config = dict(
    win_length=400,
    norm='batchnorm',
    kernel_size=5,
    loss='cross_entropy',
    init='torch_default',
    merge_dims=False,
    one_sided=False,
    ema_decay=0.999,
    max_steps=22200,
    lr_schedule='cosine',
    final_lr_fraction=0.01,
    weight_decay=0.2,
)
Rows from block 11 of a small sound classifier, named by matrix and row number. Rows with one number belong to one channel. Each number is 128 + 32 x the weight over its row's rms, rounded and kept within 0 to 255. All counts start at 0. Numbers have three digits each.
After each channel's rows are labels from the 100 clips, of 14976, where the channel reaches its largest size: "peak on" is the class under the peak; "top examples" is what is common among them. Only what is clearly more common there than usual is listed. The data: songs of 200 made-up bird species, synthesised, often over outdoor noise.
# filt: filter width-5 conv, dilation 2 (model.blocks.11.filt.weight, 128x128x5, each kernel summed), inputs 0-127
# gate: gate width-5 conv, dilation 2 (model.blocks.11.gate.weight, 128x128x5, each kernel summed), inputs 0-127
# out: residual pointwise conv (model.blocks.11.out.weight, 128x128x1, transposed), outputs 0-127

filt.98:143120124176204116073103127108162116164114153122152174161141119133134182065137165116120138108113122097168133154127134126128097140121187117087135143160078091141130109116134145141144198126118150138175057084107142089210102140141136199129116142121100128143155120095105060072168179108123154124126142120084108134146163149131101032165088182143156074126088124089076114122131070188155124141124
gate.98:163119172117072163167106188099053100084185104133184123133130107124145116061118115155104106184139086170156132173164101137086104139116155177115154089131147069122130077163115199101151153109143144139137137114118146190099137076151134109171128152117117091128090129150151163138113148140046104119133139140159188139138103098167120127133093148118071119139128142132158109146138133046099115035173
out.98:140143108142063107125130141085093081080192124151142149119159120102142154072138140167085157125130099069057101153122164138111067096100147112118141106117126148134190101148117138126103063133109124080194156107113137147138139135130153156136123072062093114095101082136117137170164133140077183136121178028091140090097170166137153103120088146123100188120060126106111138136114107184112126151090
peak on: downsweep
top examples: downsweep; first syllable: downsweep

filt.81:139126148081139130103091123152084117096156137112128092141196107172069159138120138114100136087109137142144160152078147068102142107170098068136140131141151136157114103119123139133123115128124201073107118085194117113113177158169136137153148132137087138056147102155141219127099138200073112146142157123083121135143195156144121198126076151054143153183123097108140148130104121134126137097211
gate.81:156129091138168096151115141098161126091101067145085153158149136086125088145153091153120102090143138061148165116192141118110151119081103184128152153093101115142153133143130118159157138180113123125106153069084097164111109156043130146171178123127152175143119074129139101101186175130168110057128089144097197077088126114135165058154106121175151066130086164119113124195139123123130134102108
out.81:102156126161155131030145123091147092132111135179132150097176100118167117167160139127166177175142104114116163151103138125207184114104109090099181103128096158120152133166088138180147122178118096122101179148141126088136125125125129101068121110119099057129113057123129181134081117199109118137161126152022131117133166155114060161140145123115135145156121179135143149135092153129087142095092
peak on: harsh note
top examples: harsh note; first syllable: harsh note; dip

filt.14:099180136127107108177129146105106149149165131098131140072164114130117166144146143062070103128123095139132141123181094156162055119067175116156158106182122134093171176153088105124126141122193114135097076150179124107151129170152122118185148075151176145131122161073148110089156118132134195192101181140138099133157184067129175132113050124105100098084128134138124117123071153161150141151132
gate.14:150113130076141135107107145117136086080143074113168138131182075099155104088154109134212165104140090135099074118115096121142135208104150109123149156138146139111091083140158111089119189163109201094101154096103162077091137127126071116137084176093189096106173089116185153126199146126100115090116120119094151135132149130152117089098118190147107099156123113177118148110176143165171097094092
out.14:114085127052143089121092145094111111097138073108164136130176133160194086143114136099060161165092112100174150125168180108078130150078159137133139133146114116204122135120133108114164176168175116158109138136171081119101110122190117134107134081114089156120108136136172101139129122071159149084120173128127148177171171104106180118113077125099125153178107205061143103126144126127176126103185
peak on: harsh note
top examples: harsh note; first syllable: harsh note

filt.60:112140072149042092133140160126137090148118136105054136118130202083155142101065166137169180122143104133153160105080110122179158154119099093170132147151101181195099141125096125120094157122191162079140129120183111123119113121101162112099104123161099159216190182112160126119101129110139119100107135197102153189141145103112165119139124141149125110178142131144096127077179157174125105148127
gate.60:124141076111139107168111137167167129107129108124157110113146109092169133131130108106118160111166135059149137161112112167118075081097105069091117142083174172150104088101067229090125140077172144108122147118132066207095190165090091138113139105153094152120155210156150200152111091159114078088121146122129134135163105140081175113147156126096131167134179117096159141100130152106130137139145
out.60:136144062187056101142122087101104093189172171137133127118103157095096162133102096085130114097140115163150207167097149152140132093111167147133137168125081125146100133164118097176124126115134073125080194117183103130086110110109109140114040107118143118128162140066212091067087154094122142131132114165104110111085112134115158118158090128139082133129152092129108120096157107122206157157120
peak on: dip; upsweep
top examples: dip; first syllable: dip

filt.7:175101085117185121074094135105168119109089142121151106187120080160135124095144133171117129120162101100102150120094163141140161144167057093119121193170176152176089073128115169135096165099128141146093078137132161138103099177192213143154081114175142085095153115191101120136076144144137144137130122151171124139082177136096114128062135145094170097112158114125087111082133104147129077086139
gate.7:087096125185069132118162142120062129126125117080139193156148174152107054145148152091136117082132125117134167117127110131079060104067183113170205125171132113108131138155163117114148112160108052159143174144098119127109133076133136048178140144151092145103106153150183095115194144122116078115108145143096131139142146131187077158176103130145128111118159089146141186117116130079111112094131
out.7:144147132119152158122169131124159127116087134185127114099169099115129120088100077156137147122143117165079083180098097151098207130161040100183093139161097124115106119168165105105130084108141155085136070132148148121103170115117184115110108157099157116071098164087154170140078116158181107080125191138128131167047100175182149100068130160139201125123108134120113117128120140109151124157173
peak on: click; dip
top examples: low song; click; dip; first syllable: click

filt.96:149130099129112100183220142158070117126100073178087154077147066118130127084129122078211114130137092091103158138114161159102105166101072129131104130092141147137111142120163128181125130145148108179145139143072145149140093114062109112176151132215120120152164112124127092147144147069145103126105117159043111127125085118091154083156079084121111083129112155104134104124120183131090124090146
gate.96:160125137033160136158156154122156101108109048147152148137102171050152098087151172119160099131143126087165119115128142130098108156093175134112089115147135098162089101140146115141137085103076117130147138080110186162116170124105114116081130102069166132161132102170117090120187154103166115095121125208107155140103121119227100120165122142152181124155168138128139134182183077155160150110151
out.96:138115143081073069151113159148134099161086051082132134169146142105096125076167147081173084088071138081108097133146151155133131173121125203156129080087191100143117060128110127099112122127133124109103153128112073177111141123101088154144109139103157099112107102149125141178124128140118136117116104111149117137146119141240144123157114107117120131021170108061086164092128121108146118142147
peak on: harsh note
top examples: harsh note; pitch: middle; first syllable: harsh note

filt.58:158130147108108103138105131117177113057097081093169085108129186148125152136080119195091142123153094130145104191178236102099143123173110142151104090153108090115116110146117109130098104127121157132195083126087106154129120156112151132153088131156135148090093091100061162123145119104114103096178117122137152175084127159072085203098157126207125135166121108099132161179111117098118159154153
gate.58:121122124079086137067109108156138098129113112132102093146145127138133103080090119117161132132161129144153113077156099176129129132072118159119144190119128159169193122197178133107114184135101098080106065171116148152077125113121106135137094157093081120117111146113122140119128103131172154156122051093127125153139125074181134081134090113124176172047124144211158169209138118154091176128091
out.58:159139132117142076153106160161107118094103132098096073115181151121147119074108178107104087098159145180129093124129174131094134202107125120169174137147140117108171105145195153176099143102215124098135122107075130147159130123126117149109117161133056137114165158149120176203189057125158139105155104099126138183074126076105173139101151145107086102153164121073115145149115095070163134145131
peak on: upsweep
top examples: upsweep; steady whistle; first syllable: upsweep

filt.5:180070132113120134128177117149155131112113187173152142126126163166111055128118185123165125158100108109077121094120132156133150131199108165118116113127116084159143167097122157109087131070094085108140136125128147086162098129129159151186158175062077164152124139154105093082114156059144116085128115125104100080104065164091067078179155152184115078143151128152104149100094172151131130134186
gate.5:172071080122156139095104137150163171137145129171111115111149155125149137011109189125175101112143163148109088123061112133115189136150103148149122102104117137124163174112079166105132173120099094118094135138150096096138124200100146154200117090130073151131097120187115153103137171124144089102111113125054087115084092119095132054150145161132133082156095123111127159134107093150116133166075
out.5:152122083135098110052202071172180134107077148150154195148147174137124116079122123159193131118142169106020136169091142132104064123113114148137093129142123105097089086126101108076124168113130154168105170102178152121172085109103133114109104111097118121153160112147117153103126151107126117114183126126086099112108110123089105118173132151187118130175153176143094155116099132196193133155135
peak on: buzz; steady whistle
top examples: low song; fast repeats; buzz; first syllable: warble

filt.54:145117068080190144075085096155145103116083154200095154148152153083108187097161183125083178108114120159101114081171189178139114177122121150071132103094148094140195157121123175111154140130150130108062096131174151125103168141046133132134127103156115137108147121181115085162092122112127147130125066163128120115176152154135111081110142175121150123165090145077097139085125099141117099100135
gate.54:182187088133166174107144112146104121125135131121136185131134118175080089131125171099128135092164088183172099090157155146123109188119127162127094174173160085067134105109100137156161132027132127075172085110096117191131161128083087153109182150143144146121123102097143117139133072089179134121118112087094107146111105098132102109120127150149130194119100154077089143097163179103154091092179
out.54:096125164115063154148142091091113055159135172168139151129111122143126128151220071072110120144055116146151111085088117135086089121102134163141113114112178109106128184086162122158123091103140142132072146109172152140146119063107114150119152118155127102072079052069142114118113135163133138115165115120139093202118155155165133108157139083113047128131118089107183150135089123174165135130101
peak on: upsweep
top examples: upsweep; first syllable: upsweep

filt.87:164123169177167122092137122115140081118087133110141111099132159135144121091111147086127154181091123162163115152178109114119171116104165047108185117167172118085095116139117078091100097113162132179107153120154083168125112101136084104145186129131135140109074103063154174127139157116088144100085051132119156089168121164097062098109146154123128177164110203159133095125116123109107066105193
gate.87:169111043110152129143144157098113125159092126127141128103037090125141094089143119155133125111122067141137074081085101135104164153115179130100184167102139110072144071102157165124124147156153129159143091112126128138128195099056106113136156113138167138147149111128166103116126133121112046181130100100145131113058158134118093112120144171124198151083146124137113109143150096193171039102115
out.87:126107206158145181129066126136118135088118097150123086118129118105113094084131153165139151150131116119145155185155135109125152180085132124137158119091190089092196081122121124132132120168129127130147165126139130045141133193120118141143192157150085165129155066113145107106206111119163155198185138175145159094112137156068162136050144162106101132133198159123147093127124076138136121143158
peak on: upsweep
top examples: upsweep; first syllable: upsweep

filt.13:144148113131178081188115150112111147194173112173121206112122080115172152107142075118126114128097189109125142142106148129098124082121185170117128147107092094159123160155088133131218124111151148150134102065105132127149132155146112141105102111073110163156191106058063084125105104139120115166066160145129097146163148097175108161100105098139128189139115093132116158132115148165192152130066
gate.13:136145211074151162108123077161110123099157116075166086080102086175114079137062126114108160159167107167135058098094104147092129168173131122110144105151129125151203111135136150069116127114095111139152145133140131122111144065079080182160204143121123099091104108184108185117148176136118162074108163126170133098150097103106085153158135117139116100111145130137126101174113132112191175090119
out.13:162062153168107110159118139055102151151138140131109152165157069093137221094171102159141134124092200080195148116126130106120106132062141089130163151153101176139133174113140120116124124173081159118146076143096150169197124098143122141092155108080096145166090151086104132157173113118175112156108155151145107117116162144077128118128099133137094181140121158115065148110176109156137159120058
peak on: upsweep
top examples: upsweep

filt.49:185108100110141120140075164111144114165140073101132138130142124147097049112137087114116186134169145103146130131147126143130118132120141132103115132140156178178153115175121129129139147131075115173067186090150131117103107115102006087189130134153078060187138133159112112142098089142128131129130196198084157155158120099121133140141165108116072157166073114085149141153101110090127169179142
gate.49:129098107129148132099120124149108071061110105180116107144126146101152083138135139107123159045126147171138117086154133124118103134107132175096107145092159128170175199097091190169126113087178175109170126129144152140101140082107077114142111174137119071139184111146145155151079128125175069079110103081146170171123122116104175180128124173069128163108137123089116148103194061168140098116169
out.49:151127093160116113125131132129154154158128073106102129133151213149128130118207172102140128116118042150103093116203140139125159148108116129086070110129100119102100132120172132109186145168141150105117157073153159114150093075056076096086141099159085105135095130091082128065096113216121141137131157158142194167172137123139085131123118109086162140125136164078121175149117123086118170145150
peak on: arch; downsweep
top examples: pitch: middle; steady whistle

filt.9:169156125136123083093132141129125121087077132103171106115121134177123108094151154143131137134078156089118104137097109149121178202114079115073091174072152122077134143095122151139096060127108139126180205149106188109087073105113067107086186119107112091147113135108116093141144205162101115115083081125125131087132147122133138102157124138138162072201128142148107162166222116139121140153115
gate.9:139181106138153126114102145119128097138122163055144134162117126159069121160158176098174064141147124156099138097049089192138135164191146106174093129110123163110152157144120141119125121121182114114085104137106130106145115101057182165127215131071090135111135115154117142149088149136085117113160118173125124122074165133121176159171104170123097074196116176100137146137105124124142111207088
out.9:115186153131074117067164097123161064131121176175142161154134120110173112104124107157153142123091108117138130194115121132122156143131130136113109179121138156095195154078171148114127067090107112124182155157121127089149108120121116107086138176149146189111156099088155077121106137108163104123074115120045117161107191185125125158120090106135103093189121158198093146161102176152152079173088
peak on: steady whistle
top examples: steady whistle; first syllable: steady whistle; downsweep

filt.123:135129108150138113220123168139105125137149159142118119204147116088146130136160121161070098178111128097102148137133175148107163111171129105163162062087109122160049079141090169128103149176158090082122130145160074110069146143166157084131195087119114056113136199130144158132098107152141132176170134115157127130136165134161074153134093118100138070137147094147121098141146089138137162190162
gate.123:166143117124120132090141172125099103105135126072128150073161161143158104124089116115150069091133106124121085128130135162133083130161152140096095186170163141178164172097088158168169174085151121083142142114173122114079157137092106135124142185125181136100085136124210127105120103151128162060077109194100120109098160111143127110103092203105070168186083108121160192088156127142136168131119
out.123:113104135132180102099070176163119104148178107173215128131200142109138096130081140096093047172161116083141127107133161108119076122115139093104103146143129133178059142134185136069125074125133101115154130084196103115133109180153125106091118111123096088116112138108105195110178113115123154129107137126178076131129119132068153153139117112081168125167158068129172099124121161090121166140165
peak on: harsh note
top examples: low song; dip; first syllable: harsh note

filt.53:093104146156107142178137198098152099122136149125086142150159128124102090162147227134104150117093126113118158160163181144077139097079117072162152122105086151155216132103113107160086134073114167137157133088051126182135163148103114127183123129136082195146103074132102148119126124129146108075171169147105077128122113156128127065130187123155164103113154146096083141159108087158143101121113
gate.53:161081122158133111140074069069121124200123071118147217122117155117120097076142124202170087102146119082087116147130124100137080175114131150070147140152093118112107114151173098119106154122119133158091142133140151164145162135135147168180136118160134098093103132111112174097142080116069121104094083146129133085071106109156108082136107160134163121063204158183129188141150127166146107094149
out.53:152194105167120134145083109088177155130105200114113092107158169141137120140114165136141132112114156127138106152122119199096091090073094104153124080121147163123177134146137056079095102126155163158191147169084084120070132159138156145187103130090122144102097112124196104138165146144126131110117143156164115185100120053054120095094122118109079129114125158098078109104191127156178145144100
peak on: harsh note
top examples: harsh note; first syllable: harsh note; pitch: high

filt.15:083095098085110101133168147190188082126125211123141142121145158110147121169110151139112136076077155132121125133133134112138135130154126105160162217160103198119148120143143103183113075204064101129087136172111117116131174133065191088161150100134102140144189139105119101101095130113196163164067105108160140127116106118154137133107119116141177103063094102092120161150117125144107160101093
gate.15:112161102118134116129105181081113123098205106152127144171103182086158168127107197132083135061064139137144135118125104137103130186145132126164193160116117142087115147126093106157085163112076077104154175147149142189148170185146153131115096116109154139144211140118131141090158121147078126121134139118112166120092091100130161096124111169169145163162176143102082135194157105129144085053102
out.15:118118121175152134075072154141157148137072106098145110109115127102130117102117121082088199094224103136127110049119168133199073122122079119118211145197130170130145101123138114149118103170105137145121152136115115107120076122133132146137158161118090101141165158143181133076164142126142138124120099091091131149086142178076196171166102152122166128114153099113106175105117120098090188146078
peak on: dip
top examples: dip; low song; first syllable: dip

filt.21:148139147081123172132155213070112122166099076115149161184133113148147141044138156116106137103125121132127154180112140110126173155137095105089161119122125069119137126129090130110110199188167152199144171099116124118146151159140110082130153100114094085194120158121120154103092147166122140108125180206153104117144174094087089137098076089169128131136150140119133051129080127193123132134085
gate.21:143125092079104147129114160124051137106086131116084148117196131112122099131133120110178137099106140078158120115122113126064112098131164158119183108172160107129135186124068151172129120129150124112155175104086043127075114130062151097105119101171122150083138136102143177156168082106161081125192105096152133088121128119079194128121124124141148183185114147168198132078174132079151141117131
out.21:117150170134128127105089060108132133148163132159111107112178128136117138101128108095085126150117092089132145116133127156113166130097096131165130070177130153210148164132174075085135088075066098150117142091217170093120089134120141150164137101086082059192097092125102131173074104110153089146112161173136125132086086084072162118142102095084111126156123128127067154143153178156127134175136
peak on: dip; arch
top examples: low song; arch; dip; first syllable: dip

filt.4:127143117133092098098180124095067138121163129139179156152121110094137136140213129128112140149167104141123144159114117163144116151104126141153115118149149151102076171101168150158074082130090160179134139098070121143192127145062160060143150194081132175113131076101087135167138138168143133136100157101155101123134151109192039154096141140193131132149110071176109128152093122095100089076098
gate.4:152163136178153059147065124149103096143120130134118129151162167147107141099130150201130065117118052043158087100175149109117113127137116160137096104078152125089101059129121153076108154161090121068133152129102137204130151100147103058157161109136095105107110140158149158163178113156138122130113106073106142151129140083189101162160148148137116216142143101131124146132161087142146097164142
out.4:166133187169109145072117146128124091108119082112141188128068070180116144141123131152151152165166136037142159176134164161165190146139118103150149088147128139147110089122117074185140127134146199182166176119101155075112095131075142114171084138083088123149117125126146136154106100129060163151139103106124150153119125133118159116126196189176148162119119105073152073131121144093171140147118
peak on: arch
top examples: dip; high song; first syllable: dip

filt.108:084118067091167164117142085112126099096078171137115132127092085146118172113123143167117115133164118151095155143166117100058138039152129135081195088131190129150136106119162149099151150139175142107160172081156061150125124126156125092148131130166118110131119129053152161138099155149131172143160066125141048116146143150136127149057145125156150137120069175123166098098100156162093150059138
gate.108:164123129160136073129153164148129112081124076093143135093130183155133124179119170086098135095095117167171097104135166169120087138134135172137122197124118131153126156095103168200140112121128067073110120139121175110164110106104057142118246126063151095137153123145138152064119107155138087156109118060155148145107158092149086074115145120150097119127147095136099152164187092120161121156154
out.108:128138137113136099167151101076141127138091163155129169168147095140087099138130083148128125062173113122144145087147131093091081175130123148095191119166142156121202163092096161117099179123135099111154119060169128155047127131188174117113139167128141104047077104078107173145148139114078143193120144142133071109098164143119110133173109154106172130129106147092123169108134099159176104066162
peak on: upsweep
top examples: pitch: middle; upsweep; first syllable: upsweep; fast repeats

filt.3:103086117126181131141078118102086151130161187153134116123104118150132078160146109103112165105155123132192092139102112074192154103100181097088136168175126140122070142103126110141149138115107083166153175097135147170155123131135123123184068110089144123109133111110101094061141051144163187198118106145100131084122113158127154145112141129213139122096169151066155158191169172096112147100113
gate.3:129146110143101075144109145167189153145112101133140121115089169150151106129147153115135068129089157115158157091162097158089061105054087078161184106096175181124121092086129081119089194127116194121118088118135072158089131161191089169135164134116133134115179167108110161132109081114147087137119084129101170113175129090200099120115135147143154135110126162097165075102127113090159084134093
out.3:094096112144182110098099086132106157150126144124125148109117119122119078164167133091171079123126130125139078083120107086127110109115143115180124157185089126094148189179155098188155198137101083124140146186126170174102078128161197176133126163133066117135137141161148142080143153102131136181149126067154087141163141161139094193044069094089128112104128166110154151140135154153159112106173
peak on: downsweep
top examples: downsweep; first syllable: downsweep

filt.48:104147087150109040115111141137149104121141176132073135134140108118103142047090155115124181199121111124135132119158140150128109120081139141133144143108167217097102100110133088120162103096158141185139114054068137070107169180133115121147117103113125179120173121037177093162134140134156107148151167109142108145180137051163102093076084123119127145200112153142164136110140128116127127124107
gate.48:168137138117169160073172125171135136151086128103119175168105146061116136132084084149080125088128166148132087060173144102069151109078163145199153104120099071142184114131120123098123130134132112080147134120043138134122140145097160158131176139172144134070128155141134164178100112175103079110113118144115163135109123120108127100171115130127110086179156071191051141134068093108100133133156
out.48:037151137100132125140127098141161135120155136137104149165153141130115159109206168101049110159146140148135119137133083145119084125139147145125132133112101154088134147089164141119024140139131136082193152141151172148145119063193107092142141086057115150102134156134102081069181110168167147110099153103125148129130202142119139144140098136089139158138086055167131117128166176128156091093085
peak on: upsweep
top examples: upsweep; first syllable: upsweep; pitch: middle

filt.61:054140116148158147115115157119140127051178101149154105162141113155192144122081156136107163117120108112136150186085116113192143116130116080069143138094109173116119228126101111157111133121115136107118163148151163137084135133131060102175133142171147175102191114118123150097119092124157105143162205157114137092166120095150165106059179110112136120152164120128199081099133179127100097127168
gate.61:066119152095146189094110101107126129157170100107160109021118113136133144138116162138131128098116124148071057104123124156098166100137156118083192057125154184111136146135151124103152098078112152119200191081069106093146128117142103102107128168160110175113188179157154152082111152138142047123126124133099156119101162102092099104104099096154117159136168110104107148142128096142170116095091
out.61:090141172163127111125109080147123162121126117147096111089132124112125145143118193107172153145054095177165183132123093181105155164125149077144214164143181129119149127098165117155117125180115112056163145164154094097035108136140082122144094208131148172093169111141158184112120129103145135181139137163157162086125174126125153159124093131090152179121142112160094125136145121147164096149071
peak on: arch; dip
top examples: arch; first syllable: upsweep

filt.110:178100161109174132107140066151136126151137122135195137101145104111120163192107121136143122070068105131093163087131123160085122148171167167106103131146094123134181130083071127110188080138102146110172110068067073098142065093169120160076156115154144160175132104078074100150103104113123098173139112094094118096095127096118132115149141168133140129100060160080107120133062143164123120163092
gate.110:198176070107149114131104135132149101154118082172111136131172104081113095143171132138106145151110145081104094179107175151104081129163111069120155118132153176143174128158223099086127090116087096099146150070127122142073185143116113111192109126104076170126089151191067109141158119145138111083122118139123111082138121106108151127139098158136131156198181116143105125151167139176116095132059
out.110:180142147159108132194104106166161089143129143206119109159142167149104098166117121120124099159090125182117162138130117122140121179123182129167077115151085153082167125135118159104219099137107158136162079098096059120151090108145103199073123099150110098105126143161103133088135144094193072150171104172103109133111111102159102111132139194133116140101124097126103120123055125176130094149062
peak on: dip
top examples: dip; first syllable: dip

filt.109:178103119052130083174087184135162080100148093102140078092136135144112091137096143181157154111107120140137128110124100118136130130161089165092125096116137099174088139088136132098095154121138049119166141134140089141091138085161100147091036106107145145163142095164097158109113154199139113159133101094085176141047167101165159134160080122114104072173158104100148102123113085107104173138166
gate.109:156095100132130118091047145137177118147135124149090136108182067077091146145139195152167141145174095142162094102135149122137064114142134123122137136131138151108160117156126152170169135157148124092080112097124166156165185121065129126059227106118138112121157094173153112167139125090192116123141119151081048134100160101132131143093132192094129142123115139129124178118161185157152117092067
out.109:080144126094141097171103111155124173114116122165096144108188166133099129110133184192175135062172089134140090117074197125129130159157075069129145129077118130104115088166100160207168155113119138081151128101129154121165168131130101181062099180142127151152120096138130124127081177150178133132150139098094132129133134156131091115132158167107119145088104126177123163155116099123019166147139
peak on: dip
top examples: dip; high song; first syllable: dip

filt.2:167103090169165144140122113156111141129127115090092126155152069154093147047126110129158138046149118079105137152115156178076075126156088124138147173124127139139139129132153160104127070184096104109101070174119083143063134155140112149110144081181119144151119060130117119099127126130056107161089147096186126097136088083147112121153125130082089124127183132168122132075112201111140121178188
gate.2:100064119078133100110102100153117074111136123156168117122141206116178145105119136162153091090087102110171121114113071114112105098117131110094125092105105196106166123170167131184144148150157124128164080080120167087165151114178149208146193172131082133102146128089152166125118095098160099131150105104150094118122164137107111087070071149172159156134135164174061147120094104130140145061119
out.2:150108138147123145151122191140178128071107129163128120145226141151172083140129110195089156144123140187142180175131150168099122174165101091106125136158091142147174185133173098114147112172119138090165144097093119116110118136154032122085155126099103130131069142118124130108092181115160127187148172128079103128140203109111115129106130173064137117120120065140081123120113140159113110141180
peak on: dip
top examples: dip; first syllable: dip; arch; high song

filt.52:151119101110174090097130151143127193093163139067115162143173149159102127136128174137127101072212102094153091114124159155155138096093120146161151132109102073144171112118154137138122128188072063160132162120104087139132156117085198167158155149122054172115188142151107071181132143116121133144118109085149069167140164100136042161168103079119141119101104091118119147102133146107111090144112
gate.52:122121163153142139125115118116092077109138081096134100100178123125148088103163137122109066188114122192127141105125091067114119099171166141072170097138102177087163123086124120081091151149119152134108158065166099167075144107153055153087142108169107156080169137092120115090160183150166053137079118167067143095101091115149137182168125167138137133148145144116144183107131120175091157113144
out.52:137143125136075114195052129115217129110158207183133130125136112142150140107164121109116107146145194125169146118134162133130118092138120191129164105095160065150130137112132080120143134178097093172194171137145118137105105119169154111130142114136114193080103083105093120133124105090154064168105128148115109155129156128106141127192107104113090111096151127131204150129120126167073124049073
peak on: click
top examples: click; first syllable: click; fast repeats

filt.118:114114138114145051107122114099105127110146159204138149166147122151104121136155105159096171152176102145109129112117160087085131132163135076148086087141096137093114184119158129129138140157160129171172118072166155147143134166126188148103135139178105088094037148159159109138154161163088179164117172101160150134112166142126117156141117137158115122208164074124133074125032176099093171144162
gate.118:133072139156129134087102114123077144109088074142129078088128151154196174133098133105170106179111112126163110136142138089084089153166145188105086114129137202136081119132126151125118157138102128079146189132092131107179122140143068165172135128086157108114133090072101180125169143121112142112101056080170194075081170148150156137084136150140129106164115102072084120182138084167127136136127
out.118:100155136105138092095116134131117076137196086155212168129163157092105129091156135088176121079178126091171136142121135148146100091150124127102051097074127121058122142028116205114123135140149194111120139098158141082110120102166122130147170169125139166081143185145142155137146046135101120134107139076136151104152173093125105090115130083121063150139137170147112117138136109143140141122129
peak on: dip
top examples: dip; pitch: low; arch; first syllable: dip

filt.73:137151129129080060112157134134087157095085160124131130157175153110173110100109085183140104129141130085124115108138189072137091144093135175206106107115136143161107121135127138091131115126159057085127130099180133148092072108161102162122148108137137142121051142191098172157149167088158184148121135077128103161136133072118108120122096142110047122108090129118199157136142097192152153193126
gate.73:123066066150149119111119140154069115117115106077147176115195143131106097091157108127163143080158148150136096145154138123162072115144137114088104121143180170166126108124109180112127123100155185126108102122087094167094209090134148179095118139172117158093065085129120177083104161111107060171079059124103130132109111129151118089107172094132107188141141132111177180093103094115135175134160
out.73:125108065145102151128138127107133130180152173127095125085138211085131099082153063087142143144134121087104106102129185105150117069119159139104101097124111129137075137131142167128124092067148138154112049139166061102155148127149074193094071138149154191139096167137097133132155134107115156153109100093103127125140159147082086124170091105118136147150101125129129109158092101097124121196232
peak on: downsweep; arch
top examples: arch; first syllable: downsweep; first syllable: arch

filt.43:194148149178117131120171178064139091089102080177149100087118113115112175087114126125108118102128149113093107125134083182099103145122107108102164197084090145110168107098096101113143103076123145112143118142145081128130119154161101130140102107110176183112171154119103096162175155147157062115136075141111098118107192086112105099092146223178171069152129144183124107112159150171106130151095
gate.43:084097141092154146103093122134138117083122157120177103153057122122165136057168142167146114070152079151146093118198099155118130123063163117141124190127130168128105167138128117116141137086165127087126088073136124117128190126188086190176164162148154119067120080119164140150145118145132171104129118176067136103099148140168151116096138167145143094175124140076164157049145144088102129091134
out.43:104131120138137143112118162133179163140140090150132125056075152100175145098144116209138172131156092131135073114096158194149147146084108123172082180137153135109121144092154155100088198152099175079135108146117099137118150094201158169204164156145155095144114115075148141155056118136146099128119068128157133072154136129176189127083123142135142130161112099080093115131156121176129077136123
peak on: harsh note
top examples: pitch: low; harsh note; first syllable: harsh note